A small audio embedding model, trained from scratch: activation relu, held-out accuracy 93%.
Rows from block 4 of a small audio embedding model, named by matrix and row number. Rows with one number belong to one neuron. Each number is 128 + 32 x the weight over its row's rms, rounded and kept within 0 to 255. All counts start at 0.
Before each neuron's rows are labels from the 100 clips, of 14976, where the neuron reaches its highest value: "responds to" is what is common among them. Only what is clearly more common there than usual is listed. The data: single English nouns, adjectives and verbs, spoken by a formant synthesiser in many voices.
# fc1: first MLP up (model.blocks.4.ff1.fc1.weight, 320x160), inputs 80-159
# fc2: first MLP down (model.blocks.4.ff1.fc2.weight, 160x320, transposed), outputs 80-159

responds to: voice: high voice; /ɝ/
fc1.184 [ 76 143  83  81 104 165 136 124  79 130 105  91 176 173  89 112 132 102 154  71  67 168 105 126 170 132 144 152 111 152  90 195 152 149 143 172 151 120 126 161 136 153  90 134 109 167 113  98 144 106 176 140 113 100 102 153 144 163 128 143 143  76 143 103 175 101 126 127 148 166 120 118 187  71 154 112 118 148  99 134]
fc2.184 [201 114 150 106 153  75 174  74 176 167 153 114 130  98 167 102  98 116 138 160 114 131 134 140 106 118  92 154 169 181 170  65  77 117  95 188 134 112 144 157 138 111 130 108 200 152 183  85 155 155 120  93 146 176 101 127 158  98 145  94 127 120 125  65  85  89 135 176 126 107 191 129 145  75 121 163  64 150 105 134]

responds to: whispered
fc1.165 [ 95  88 176 140  96 166 119  78 111 173 148 100 151  99 159 115  97 127 125  79 172 149 131 114 157  56 142 157 135 125 129 137 172 105 132 165 126 109 173  99 132 150 189 139 161 135 176 142 170  55 103 107 167  95 111 144 200 148 132 194 186 121 134 115 162  80  88 114 167 147  95  57 152 103 127 133 125 190 107 175]
fc2.165 [150 109 130 131 150  92 161 100 124 142  92 149 121 204 118  88 190 142 105 133 150 132 155  57 109 139 115 137  74 182  94 212  99 136 150 108 112  98 123 139 124 151 130 125 164 117 193  97 141 160 101 135  93 175 150 148 146 122 156 128  52 140 108 133  55 193 152 128  89  99 141 169 167 101 241 144 128 144 110 156]

responds to: thin (high-pass)
fc1.68 [114 150 149 105 142  90 140 132 111 126 125 103 181 143 111 187 108 133 114 188  60 108 159 142 145  76 143 111 103  59 151  90 139 115 121 158 144  86 130 133 134 136 156 150 125 138  73 119 126 144 147 145 155 134 122 143 122 113 176  97 127 137  70 136 155  96  94 211  89  75 120 121 149  99 113 152 135 155  86 125]
fc2.68 [105 115 112 182 177 118 120 145  95  97 104 110 117  85  99 128 120 126 125 170 141  83 157  96  79  90  78 108 183 139 195 132  97 201  94 176  65  88 129 120  94 158 120 124 137 157 153 203 181 116 108 134 134 201 102 101 126 158 136 116 175 174  88 128 101 162 118 138  68  91 136 105 173 106 175 129  81  85 103  53]

responds to: voice: low voice; intonation: rising
fc1.189 [ 67 133 127  74 117 114 173 153  96 119 138  76  72 154 170 176 133 151 147 124 162 147  61 140 123 143 148 205 100  70 154 161 156 118 139 145 111 116 160  85 149 110  87 191 142  89 107 154 103  96 143 186  91 139 152  60 137 153 179 117 115 144 154 123 119 157 104 169 136  86 125 128 115 126 192 168 183  92  76 151]
fc2.189 [167 104 163 179  90 129 102 125 170 147 137 118 104 157 128 191 156  89 139 117  92 128 132 136  83 109 170  97  59 106 170 131 235 124  96 150 184  82 107 118 151 109 101  88  68 162 189 117 170 126 129 169 119 151 120 135 133 134  88 139 104 127 162 133  85 120 124 204 190 137 190 162  53 139 190 127 128  45 136  91]

responds to: voice: child-like voice
fc1.46 [ 86 112 138 155 140  74 164 150 151 117 164 128 137 146 110 156 101 167 135 134 130 112 123 172 128 100  98 124 104  83  47 179 155 117 130 114 131 167 188 143 208 130 152 109 144 129  60 113  98 115 111 145 185 111 100  84 159 152 141 190 121 119 148 160 101  81 120  96 121 250 123 133 140  82 102 137 147  98  80 145]
fc2.46 [188 118 138  80 125 157 118 143 164 142 128 127 119 117  73 124 136 114 157  75 120 113 165 120 171 133  95 126 164 138 174 146 147 112 153 133 168 101 139 172 103  51 187 110 137 170 110 135  80  99 127 206 121 109 146  98 117 136  96 126 114 120 130 130 159 158  98  91 116 134 199 149 157 138 194 142  91 182 126 121]

responds to: whispered
fc1.112 [114  93 163  82 124 127 131 138 138  64 133  96 110 168 113 132 139 181 122 134 101 115  94 128 160 101 101 161  61 118 113 152 118 111 106 115 137 146 112 174 143  96 156 158  92 138 121  88 136  58  88 142 114 112 154 113 150 123 203  95 193  97 133 111 135 129 139 163 122 135 153 112 190  44  85 141 135 129  89 196]
fc2.112 [ 61 127 108 107  89 122 115 112 172 103 138 165 130 201 156 130 150 120 136 120 139 148 153 113  77 161  96 117   0 133  75 227  91 125 108 126 134  86  66 127 139 122 110 123 166 144 100 121 181 147 132 167 133  80 111 100  93 104 148 142  99 157 161 126 125 147 159 109 113 114 160 118 186 100 128 104 131  40 178 138]

responds to: intonation: rise then fall; voice: child-like voice
fc1.316 [135 169 147  98 162  91 135 130  61  92 150  98 141 148 126 195 144  96 154 167 106 128 109 145 133 162 117 150 180  98 203  91 171 110 135 139 110 132 154 151 146 105  95 117 173 147 120 142 176 206 100 178 135 160 139 126 120 161 137  73 145  69 110 107 194 133 101 151 125 189 144  93 104 150 104 129 109 130 181 174]
fc2.316 [191 158 133 152 108 137 170 111 174  78 115 120 144  75 155 123 125 146 158 213 109 114  70 151 147 148 120 132 149 234 137 102 146 107  60 180 111 153 169 131 180 133 158 130  77 152 182 109 165 137  94 113 121  78 149 106  79  85 138 118 101 116 131 143  13 152 124 109 112 100 117 141 114  97 203  91 169 132 130 149]

responds to: voice: low voice
fc1.295 [162  88 153 130 144 112 118 114 124 105  88 150 109  92 152 125 110 160 141 157 148 119 134 175 148  98  85 127 120 111  92  72 182 123 126 132 156 120 114  97 121 100 154 255 112 151 118 137 197 104 130 127 103  51 173 119 132 137  81 125 132 139 101  71 137 105 110 146 135 105 141 126 133 117 115 102  82 120 158 159]
fc2.295 [160 130 127 209  81 100 128 147 107 185  83 128 106  99 146 107 141 126 115 158 134  83 127 114 162 150 113 129 198 137  76  85 163 120 116 133 120 113 115 136 110 146 157 118 123 117 106  89 106 110  89  63 132  82  92 119 132  81 117 113 130 141 109 133 113 123 151 102  78  95 139 129 148 153 103 125 207  65 141 173]

responds to: intonation: flat
fc1.81 [123 132 115  99 155 165 120 136  89 145 126 113  64  92 132 150 193 153 177  90 139 126 118 135 112 103  82 147 121  63  89 104 179 116 156 190 154 136 177 100 129 111 151 183 146 158 152 108  81 121  68  60 197  80 155 126  79 135  93  82 102 114 102 132 121 179 147 137 130 123 148 229 109 141 147 131 160 167 144 136]
fc2.81 [118 146 133 104  49  67 122 117 191 138 130 111 134 225 105 140  53 120 155 169 156 105 141 122 117 130 123 121 123 146 136 174 151 122 121  94 133 125 126 146  46 179 176 151  82 142 116 152 131 142 136 143 158  99 145 143 123 144 110 125 139 120 168 146 211 153 156 124 153 147 132 142 126 121 173 148  94 183 143 121]

responds to: voice: low voice; intonation: rise then fall
fc1.314 [111  97 134  97 159 149 169 126 124  79 132 133 165 139 220 104  72 170  96 132 128 135 140 210 155  86 128 129 105 125  92 144 210  58  89 103 123 112 162 172 102 165 201 166 128 179 137 151 125  93 136 134 105 137 131 125 143 144 106 116 165 141 146  93 104 125 115 161 115 129 200 113 128  59 139 170 131 179 115 155]
fc2.314 [148  94 116 106 238  50 112 129 155 112 103  96 141  99 115 167 118 131 121 143 148 126 145 118 151 118 111 111  63 161 162 211  15 112 139 113 120  95  83 107 167 103 160 163 168 161 216 111 137 130  99 147 124 112 153 127 122 127 124 126  71  85 129 121  87 152  79 105 162 105  99 151 229 155 131 163 165 118 119 102]

responds to: voice: high voice
fc1.282 [ 80 154 142 124 111 128 134 116 100 119 115 105 157 136 146 159 122 132 104 136  89 230 138 127 146  89 101 154  99 119  25 161 124 107  77 132 183 143 114 100 144 110 128 138  94 124 177  83 123 118  85 144  99 191 138 191 149 114 152 162 153  58 109 154  93 154  95 175 133  80 180  69 124 104 114 127 178 199 148 155]
fc2.282 [184 109 141 103 192  55 124 145 148 126 149 119 136  59 154 131  97 141 109 151 195 103 130  92 119 151  93 126 152 191 133 114 123  98 133 117 108 145 127 116 110 107 130 104 149 159 170 153  97 140 150 106 113 196  75 117 103  51 119 140 161 172 122 107  90 193 133 151  90 104 145 114 183 138 144 139 160 176 140 116]

responds to: intonation: rise then fall
fc1.305 [154 134 133 124 117 145 130 138 100 143 113 139 118 164 101 118  64 135  94 205 154 160 118 113 103 144 131 151 108  96 126 102  82 114 146  49  59 101 131  49 116 118 178 124 150 188 182 144 123 132  73 132 122 161 139 157 115 169  83  94 140 147 144 153  51 121 129  82 127 144 112 136 112  73 114 111 161 133 125 109]
fc2.305 [155  89 162 116  56 196  97  92 128  86 144 144 138 149 121  79 102 163 130 132 145 128 131 103 127 153 165 156 223 155 152 152 158  98 109  86 123 125 129 132 129 147 136 121 197 130 146 156 124 121 119 178 123 226 142 114 158 218  98 145 140 117 101  94 174 150 100  84  94 119 128 121  99 125  89 125 148 123 101 104]

responds to: voice: low voice; intonation: rise then fall
fc1.116 [141 151 119 111 116 145  52 132  85 152 171 146 106  60 151 178 121 219 130 141 164 122 131  97 119 112 121  94 202 116 132  89 114 153 122 228 140  66 184 133 129 139 150 176 128 135 139 129 148 137 100 111 129  83 114 116 150 114 104 117  87  80 130 150 118 139 155 138 111 134  74 187 141 150 163 134 137 145  93 152]
fc2.116 [134 143 124 109 184  89 118 138 132 109 120 148  88 197  90 146 143 109 157 109 135 114 139 133  95 111 103 141 122 111 129 128 115 158 143 111 175 115 140 135 158 108 140 156 149 155 194 160 131 107 116  73 142 235 136 135 152 121 142 122  97 135 151 129 255  97 141  96 127 178  88 149 132  86 255 130 145 171 101 163]

responds to: thin (high-pass)
fc1.220 [169  75 100  84 118 133 116 125 139 111  92 131 127 100 107 167 151 108 105  83 125 137 113 205 152  64 100 134 120  71 126 131  87 141 114 103 150 131 137 157 109 102 134 101 137 172 171 132 121 148 118  97 161  81 167 106 148 168 180 145 108 136 129 175  84  80 104 110 126 185 140  98 125  90  84  97 104 121 105 114]
fc2.220 [ 62 162 125 122  61 125 160 149 131 114 122 135 104 140 123 169  93 106  98 135 156 166 134 118  58  75 156  82 186 232 133  31 101 147 115 173 101  95 126 117 128 138 125 135 126  93  87 146 157 141 156 109 125 144 163 106 128  76 161 105 153 161 110 104  38 176 132 108 161 158 178 153  79  93  95 150 158  90 111  70]

responds to: thin (high-pass)
fc1.308 [ 86 140 178 113 113  72 126 110 136 164 106  76  79 102 190 135 148 137 117 102 114 150  81 121 146 128 145 130 120 103 195  93 153 134 129 101 144 116  80  85 145  47 110 167  88 144 112 111 106 110  79 117 159  95 123  92 164 160 181  61  95 143  96 145 110 148 104 149 159  87 105 190 150 108 101 152 121 124  67 153]
fc2.308 [111 111 159 164 142  75 139 161 141 149 155  95 139 133 105 114 147 143 145 163 139 150  83 193 143 126  91 103  51 171 147 144 168 125  75 100 176  93 157 112 131 133 104 100  66 154 189 190  86 118 103  52 158 143 123 132  97 108 103 125 124 121 145 134 131 139 125 158 143 105 120 123 118 149 136 170  73   2 160 103]

responds to: voice: high voice
fc1.259 [159  85 110 117 165 125 110 118 161 154 143 144 122 107 125 133 139 187 160  91 118 102 134 115 122  72 138  91 103 116 115 133 124 131 105 101 119 164 154  87 134 156 163 115 158 127 166 144 159 133 114  68 193  94 235 191 180 103  74 194 162 114  87 109 109 128 121 145 106  99  74  90 155 124 121 160 182 134 110 159]
fc2.259 [116 135 139 111 228 136 140 113 145 130 127 142 100 238 124 157 162 148 114 147 115 131 110 164 116 132 131 155  75 164 142 110   0 103 120 121 116 146 118 121 122 130 135 164 188 124 159  87 159 164 120  79  95 132 132 117 128 125 165 139 120 125 143 102 143 194 109 120 102  76 125 143 172 135 190 148 106  83 136  98]

responds to: intonation: rise then fall
fc1.242 [120  93 191 171 134 179 111  96  85  85 148 113  91  91 143 128  73 161 127 105 195  99 155 117 186  97 142 103 136  86 125 158 112 110  51 171 103 125 157 122 172 173 160 151 106 112 113  98 119 154  49  82 147 153 159 155 179 116 101 182 143 131 104 136 169  94 115 115 132 113 169  87 130 129 100 171 151 128 102 238]
fc2.242 [146 127 136 116  72  25 124 138 133  99  96 132 118 170 118 143 155 139 133 109 142 100  96 168  78 139 118 129 163 195 157 158  15 137 123 110 103 155 142 153 125 122 125 127 138 171 223 108 130 149 103  66 121  53 142 167 146 166 165 112  35 126 132 125 165 151 111 126 104 118 141 101 179 162 135 158 104  95 105 101]

responds to: voice: low voice; intonation: flat
fc1.114 [159 147 203  47 125 134 154 140 178 113 143 139 123 110 175 115 121 172 104 109 131 163 157 108 182 102  63 187 147 151 107 123 144  88 126 157 171 105 136 145 140 120 156 196 117 151 130 119 131 111 147 236 104 116 116 101 106 106 108 126 103 141 107 143 167  85 103 124 132  75 116 136 135 188  97 147 182 125 119 199]
fc2.114 [125 134 159 139  79 151  92 132 122 138  93 151 134 115 157 103 101 120 111 130 205 138 124 127 116 121 110  95 117 143 142 147 100 126 168 135 183 138 156 133  60 104 108  88 161 137 141  26 113 142 127  80 177 162 156 122 185 145 163  98 163  47 148 158 191 223 118 100 166 133  76 117 126 117  50 102 126  85 150 155]

responds to: intonation: rise then fall; voice: high voice
fc1.304 [157 142 136  91 135 219 193 152 130  92 142 129  78 132  85 116 114 126 117 130  73 142 107 160 132 134 201 136  56 132 155  90  98  82 126 138 103 138 174 203 108 209 125  97 143  89 138 132 128 149 148 163 120 113 150  83 135 161 139 135 142 139 141 174  94 101 146 116 115  70 176 112  62  99 123  93  95 148 140 141]
fc2.304 [116 147 106 108 254  58 137 141 138 172 159 116 109 131 160  88 177 109 161 117 118  89 102 171 136 142 114 150  65  68 123 146 133 149 109 111 115  91 110 100 101 138 116 124 147 148 104 143 189 136 139 186 112 141 128 124 121 139 119 133 157  91 104 118  57 110 134 162 145 135 180 123 159 102 105 127 157 232 126 122]

responds to: voice: high voice
fc1.125 [111 131 116 120 116 145 118 155 136 108 146  85 146 106 121 180 126 157  92 148  99 150 118 137 154 109 155 128  60 143 173 122 154  89 113 118 111 161 138 151 141 171 155 124 123 169 153 199 100 153  73 131 175 114  77  88 148 189 119 124 169 142 150 153 101 103 104 161 112 105  98 120 115  89 114 114 133 111 114 171]
fc2.125 [ 82 162 162  93 212 137 149 186  81 120  81 109 152 113  87  87 130 122 116  88 127 103  83 137  88 142 135 110  81 106 114 118 195 107 132 163 105 102 140 141 106 140 156 118 142  96 179  71 157 119 181 157 153  87 177 114  73 162 129 147 146 127 104 149 156 203 147 147 108  83 170 150 178 100 157 142  89  76 153  73]

responds to: intonation: flat
fc1.185 [121 120 121 117  92 118 103 149 131 163 127 135 108  89 187 118 142 151 110 113 132 128 119 140 137 132 109 145 138  49 118 107 138 170 121 151 128 116  96 105 144  80 158 153 140 151 148 148 107 142 121  49  84  82 106 100 107 155 105 201  89 117 138 159 100 138 147 120 144 128  93 104  94 173 162  77 114 103 103 164]
fc2.185 [111 126 138 119  80  85 153 120  91 118  98 175 161  86 102 182 100 139  92 138 166 107 124  88 141 153 143 145 178 132 131 250 121 134 127 144 122 130 118 110 103 113  96  91  69  87 158 210 127 102 109 132 163  48 120 137 112 188 122 127 120 135 175 139 151 149 134 117 105 103 107 133 147 168  99 139 115 172 102 188]

responds to: voice: deep voice; reverberation
fc1.207 [ 90 123 105 123 107 117 113  73 114 104  95 101 141 103 126 180  75 116 218 163 114 114 129 169 111 111 122 103 174 104  51 170 122 129 108 116 124 110 115 142 108 117 155 159 126 124  97 158 121 149 110  75  95 155 158 124  95 121 156  88 121 114 121 153 124 142 123 144 142 156 123  82 156 113 102 132 137  77 191 128]
fc2.207 [168  65 103 152 134 145 156 104  99 156 135 131  80 148 128 119 176 137 117 106 126 118 162 176  71 121 130 118  82 147 171 135 131 151 118  95 143  99 164 121  77 126 119 150  89  76 162 106 168 193 130 165 137 158 151 107 140 195  87  97 150 163 141 153 137 131  93 157 117 162  87 115 174  82  71 104  89  97 147  96]

responds to: voice: deep voice; intonation: flat
fc1.140 [127 235 134  81  96 104 155 178 123 157 180  98 151 129 165 128 148 144 167  48 121 134  88 137 112 165 156 103 159  77 130 156 138 159 126 139  90 158 120  82 121 173 110 150 156 191 175 143 159 161 140 141 157 141  85 111  65 190  91 195 107 116 146 151 158 133 167 128  56 121 124 112  97 177 165 135  97 134  95 138]
fc2.140 [ 52 142 128 113 130  78 127  52 100 138 136 102 121  89  96 131  51 140 133  89 101 118 147 111 133  99 136 155 181 136 114 255  80 114 123 147 132 118 108 142  75 113  92 116 103  91 138 190 161 122 148  77 134 163 156  97 131 129 164 133  97 110 147 164 101 157 138 103 119  81 146 113  91 151 146  88 127  46 124 141]

responds to: thin (high-pass)
fc1.291 [ 76 173  72  87 159 147 155 122 108  89 182  99 123 107  86 179 125 111 168 123 124 124  80 168 165 122 136 183  82  93 162 118 129 104 154 185 175 144 133 122 129 122 167 101  83 105  82 134 144  86  92 144 135 157 132  72 215 157 139 185 127 114 164 148  98 135  55 129 135 149 105 144 198  74  87 104 136 119 152 110]
fc2.291 [153 148 145 109 119 182 138 159 182 113 133 103 129 144 164 156 150 131 102 140 163 148 114  98 126 118 132 163  75 231 169  78  99 168 113  70 155  88 114 141 134  89 112 135  83  85 119  61 164 110 129 152 127 168  67 117 135 161  64 118 118 105 150  84 157 121 134 168  81 179 120  92 121 168 201 123 101 166 149 153]

responds to: whispered
fc1.229 [104 152 173  89 103 151 149 111 120 113 169  90 188 143 116  93  96 195 100 138 101  85 134  88 153 106 186 155 123 170  93  80 184  93 155 184 121 125 124 116 156 122 173 150 102  96 125 135 162 154 203 188 103 108 170 112 115 177 200 121 137 142 112 125 121 128 122 145 138 134 165 111 148  67 109 150 120 252 115 137]
fc2.229 [113 169 140  97 143  65 143 102 146  70 101 138 162 113 136 137 160 150 141 134 141  83 143 149 181 127 147 140 100 199 164 150 144 106  99 108 128  92 125 119 131 170 128 121  57 151 125  55 166 100 155 102 137 124 126  81 113  51  94 115 111 117 129 117  32 151 141  97 137 141 149 172 221 151 122 146 166  39 136 132]

responds to: whispered
fc1.80 [137 116  83 108 126 179 133 104 144  99 106 143 109 142 160  65 128 152 161 142 126 136 123 141 195 132 151 182 122 162 109  59 163 103 149 169 154 115 166  58 158  98 143 180  57 125 140 133 126  71 188 132 121 140 117 124  94 177 173 127 117 100 115 107 134  51  97 128  87  77 137 115 190 123 111  81  87 151 107 229]
fc2.80 [110 140  98 127 145 111 162 132 107 192 134 132 126 125 165 117 196 145  97 153 140 156 102 126  90 126 119 146 112 255 198 137 113 149 150  74  96 139 135 151 108 131 104 163  90  88 129 166 116 108  95 155 142 129 137  79 138 102 110 132  82 158 149 119 118 219 106 110 136 143  62 136 188 116 249 168 149  63 174 133]

responds to: intonation: rise then fall
fc1.34 [119 116 157 157  93 123 182 149  70  99 114 131 105 118  31 119 124 157 146 119 160 165  98 112 181  90 130 120 165 177  83  88 115 117 107 142  97 117 174 146 170 133 104 145 123  95 138 121 135 207  84 157  88 104 127 130 118 130 137 194 149 119  93 178  74 142 155  85 106 114 135 135  73 134 165 149 145 160 170 122]
fc2.34 [149 123 107 132  88 162 137 102 174 146 115 117 106  77  70 175 108 126 113 101 138 133 122  97 185 134 131  39 185 198 166  72  79 136 102 168 108 134 150 118  42 136  92 161 110  76 110 175 164 140 102  97 146 218 114 101  80  71 116  89 198 158 100 157 115 131 136 148 138 126 151 155 120 119 149 125 141 166 129 132]

responds to: voice: child-like voice
fc1.266 [148 160  81 215 106 119 158  90 120 127 109  93 149  60 100 124 194 130 148 113 130 182 157 207  89 140 103 153 113  89 145 136  99 121 180 163 122 180 117  96 173 134 146 125 129 121 100 121 144 124 140 146 110 110 132 109 112 136 137 151  97  80  67 186 175 113 138 133 110 148 182 143 150 121 165 128 103  81  98 131]
fc2.266 [125  73 138  97 113  78 136 122  89 148 127 155 111 127 143 160   9 134 140 125 137 132  98 105 143 119 179 122  89  65 155 182  56 114 159 125 122  93 114  98 113 111 119 139 187 109  98 183 159 103 126  93 147 167 122 172 128 118 132 144 143 109 195 142 139  87 114 105 104  96 136  95 199  59 113 143  91 215 154 153]

responds to: whispered
fc1.217 [ 90 111 178  66 147 119 149 145 110  85 126 132  99 101 116 163 127 124 143 166  93  94  98 142  86  92 136 164 131 103  74 138 187 125 161 156 134 128 109 124 176 177 188 150 144 143 144  92 186  99  97 134  83  68  93 118 148 209 164 138  99  92  79  97 113 152 137 175 171 160 139 109 107  66 130 171 146 122 118 131]
fc2.217 [121  51 119 107 220 167 177  77 101 143 164 120 119 203 130 128 104 129 169 148 165 125 148 132 130 139 156 101  64 168 169 145 167 144 153 133 159 116 137  95  70 127 106 116 110 138 125 154 231 171  88 136 180 124 113  82  90 107 155 154 177  78 150 107 109 150 150 158 142 133 153 107 208 114 139 149 101 148 139 120]

responds to: voice: deep voice
fc1.198 [161 135 168 129 132 130 101 176 140 154 156 120 132  76 176 117 199 147 153 121 115 112 171  96 144  47  97 132  83  58 143  84  95 157 157 181 115 148 104 137 156  78 168 114 167 180  99 156 145 142  78 126 166 140 125 126 133 136 107 147 123 126 126 125  66 104 137 144  86 178 160 113 165 116 137 110 197 103 134 164]
fc2.198 [138 126 125 123  47  85  47 163  75 146 111 144 108 220 145 164 246 130  97 146 114  68 131 115  82  93 134 160 117  97 140 165 135 132 105 129 145 141 125 171 135 107 124 127 144 124 140 167 150 118 127 158 126  69 135 167 103 108 161 118  71 102 143  87 102 209 100 110  82 171 146 126  79 101 194 124  81 138 152 117]

responds to: intonation: rise then fall
fc1.94 [139  90 167  98 155 164 130  81 174 115 177 114 110 110  72 123  73 106  97  96 110  94 134 130 119 137 166  65 111 155 119  72 136  46 130 125 116  89 169 162 136 143  99 128 156 111 118 134 113 166 133  97 206 145 128 142 139 145  94 164 120 152 165 160 103 124 139  79  97  99 190 154  85 100 127 108  96 124 160 116]
fc2.94 [135  80 102 123 195  45 148 159 145 189 114 114 126 145  76 128 150 150 162 138 147  98 111 155  86 116 127 104 170 168 122  47  33 108 129 127 136 112  98  81  95 130 120 135 198 107  80 152 129 140 146 240 144 138  97 115 131 176 110 127 112  66 171 156  69 159 125 150 148 151 131  88 166 100 100 114 124 151 120 151]

responds to: voice: low voice
fc1.296 [ 74 133 108 151 150 143 134 106 122  62 148 181 120 101 103 101  84 128 148 160 144  66 111 115 122 195 108 123  96  89 130  72 145 105 115 176 164 130 150  87 138 106 152 141 111  78 130 162 118 159 146 158 102 138  83 137 127 165 106  84  91 120  73 128 124  91 118 248 130  90 144 121 162 142 137 144 196 144  82 122]
fc2.296 [132 120 178 126 170 135 102 136 121 142 128 101 163 153 163 124 123  34 121 148  85  94 100 138 110 144 118  86  85 184 147 123 176 138 191 133 183 121 135 140  75 115 119 132  77 104 109 153 106 116 143 165  84 159 115 131 156  71 187 116 189 121 158  97 100  99 134 172 145  84 185 146 149 160 153 126  66 208 112 108]

responds to: whispered
fc1.269 [108 139  99 128 159 127 160 114 103 135 123 109 133 119 118 130 112 160 124 149 134 109 147 153 126  82 115 104  98 109 113  98 149 127 178 163 106 145  93 131 147 116 169 153 160 126 131  99  85 124 128 135 116 131  84 145 142 141 144 113 173 107 143 125 203 104 150 164  94 159 153  70 201 109 159 113 110 136 122 166]
fc2.269 [116 130 144 131 160 148 169 117 110 102 170 137 101 217 127 153 240 108 126 141 136 141 146 135 113 169 163 140  42  99 188 164 145 127 127 126 152  99 137 142  48 114 124 115 103 122 112 147  94 131 109 101 140  41 141 153 126 142 108 108 172 130 132 107  80 126 130  91 102 104 150 158 179 103 189 137 152 208 143 117]

responds to: thin (high-pass); whispered
fc1.78 [103 158 161 162 137 199 110  96  97 145 197  98 124 116 199 116  94 151 142 195 134 104 122 161 156  87 158 101 102 116  98 155 141 113 148  95 175 168 127 116 133 146 109 148 127 124 126 137 128 135 123 135 119 127 107 114 188 142 113 136 196 115 136 168 132 133 120 108 117 124 138  38 137  57 134 130 157 150 100 120]
fc2.78 [ 56 117 134 138 137 145 147  68 166  90  88 165 120  94 123 134 144 169  71 177 116  89 109 103 154  92  90 105 163 156 133 123  74 163 139 119 177 111 120 138 132 134 156 130 160  88 177  64 105 102 107 187 128 107 100 125  80 191 168 110 140 145 123 138 136 146 112 117 116 133  94 158  93 133 146 127 137  88 116 169]

responds to: intonation: flat; rumble
fc1.201 [140  66 105 124 125  91 198 117 139  77  90  91 124 102 164 114 139 137 123 134 120 120  83 172 185 120 136 117 161  64 123 107 136 154  59 166 125 140 100 157 127 163 220 122 151 132 149 117 140 147 140 136 135 103 130 159  94 139 111 107  47 103  85 140 216  97 121 111 147 144 158  88 154 104 147 172 135  88 115 118]
fc2.201 [174 135 126  90  69 103 135 139 167 128 146 136 138 119 125 116 158 124 138 142 136 146 102 116 153 126 144 130 153 221 119 105 191 113 123 144 123 146 127 124 166 146 123 147 137 114 118  49 128 134 131  47 142 204 135 127 152 124 131  98 120 133 112 141  97 144 132 108 154 110 170 129 137 172  94 140 107 133 120 124]

responds to: voice: child-like voice
fc1.24 [122 176 124  89 149 136 171 113  65 123 121 129 188  55 147 135 112 127 121 167  92 109 142 128 200  58  97  86 129 109 120 119 131 165 179  98  88 140 137 115 115 128 204 145 119 103 140 116 107 109 134 168 133  91 103 135 146 119 191 155 121 104 128 145 162 131  80 171 106 111 116 135 150  66 148 128 139 138 101 134]
fc2.24 [116 145 117 121 187  88 134 112 128  88  77  95 133 116  65 180 129 124 125 102 162 158 150 135 160 123 158 134  97  69 146 100 127 121 132 185 174 126 163 147  60 106 135 123 145  88 107 120 137 129 153 163 133  80 120 121 142 129 133 124  88 143  78 135 111 119 108 152 111  93 133 149 136 110 240 132 171 133 126 115]

responds to: voice: child-like voice
fc1.168 [123 141  83  78  88 151 129 137  69 112  92 108 179 118 109 148  81 106  95 167  75  80  78 160 152 104 118 128  97  82 126 107 142 191 102 171 151 145 152 115 134 112 162 190 127 126 125 130 133  92 142 157 116 155 134  66 161 142 109  76 111 110  94 170 114 141 149 184 175 154 152 154 148  85 114 141 141 176 183 164]
fc2.168 [126 134  84 122 106 129 130 119 144 128 127 132 121  82 111 113 111 152  68 109 111 129 111 126 119 137 161 149 131 107 131 204 176 126 163 129 127 103  84 153 103 126 182  87 136 136 138 151 157 164 120 116 150 117 131 107 101 127 139 125 187 152 151 132  49 148 100 135 108 134 209 122  78  99 113 143 102 106 131 146]

responds to: voice: high voice
fc1.177 [144 122 133  97 153 133 171 135 163  67 108  76 170 144 154 110  91 206 147  96 135  89 134 167 173  92 113 150 148 123 116 138 142 158  73 101 127  92  94 112 146 145 153 155 123 201 182 160 126  93 146 144 146 103 128 144 139 178 124 164 161  97 123  94  98 180 133 179 139 172 142 114 159 131 131 135  91 170 115  96]
fc2.177 [196 131 107 106 161 142 129  75 182 140 158 138 107 149 107 130 149 122 149 159 146 109 131 176  76  97 140 163 155 147 150 153  58 128 173  80 119 105  93 151 147 107 120 128 181 136 220 162 147 157  86 140 137 120  82 114 132 126 113 131 154 110 126 160 131 151 138  98  82 142  95 116 214 115 144 127 111 110 150  76]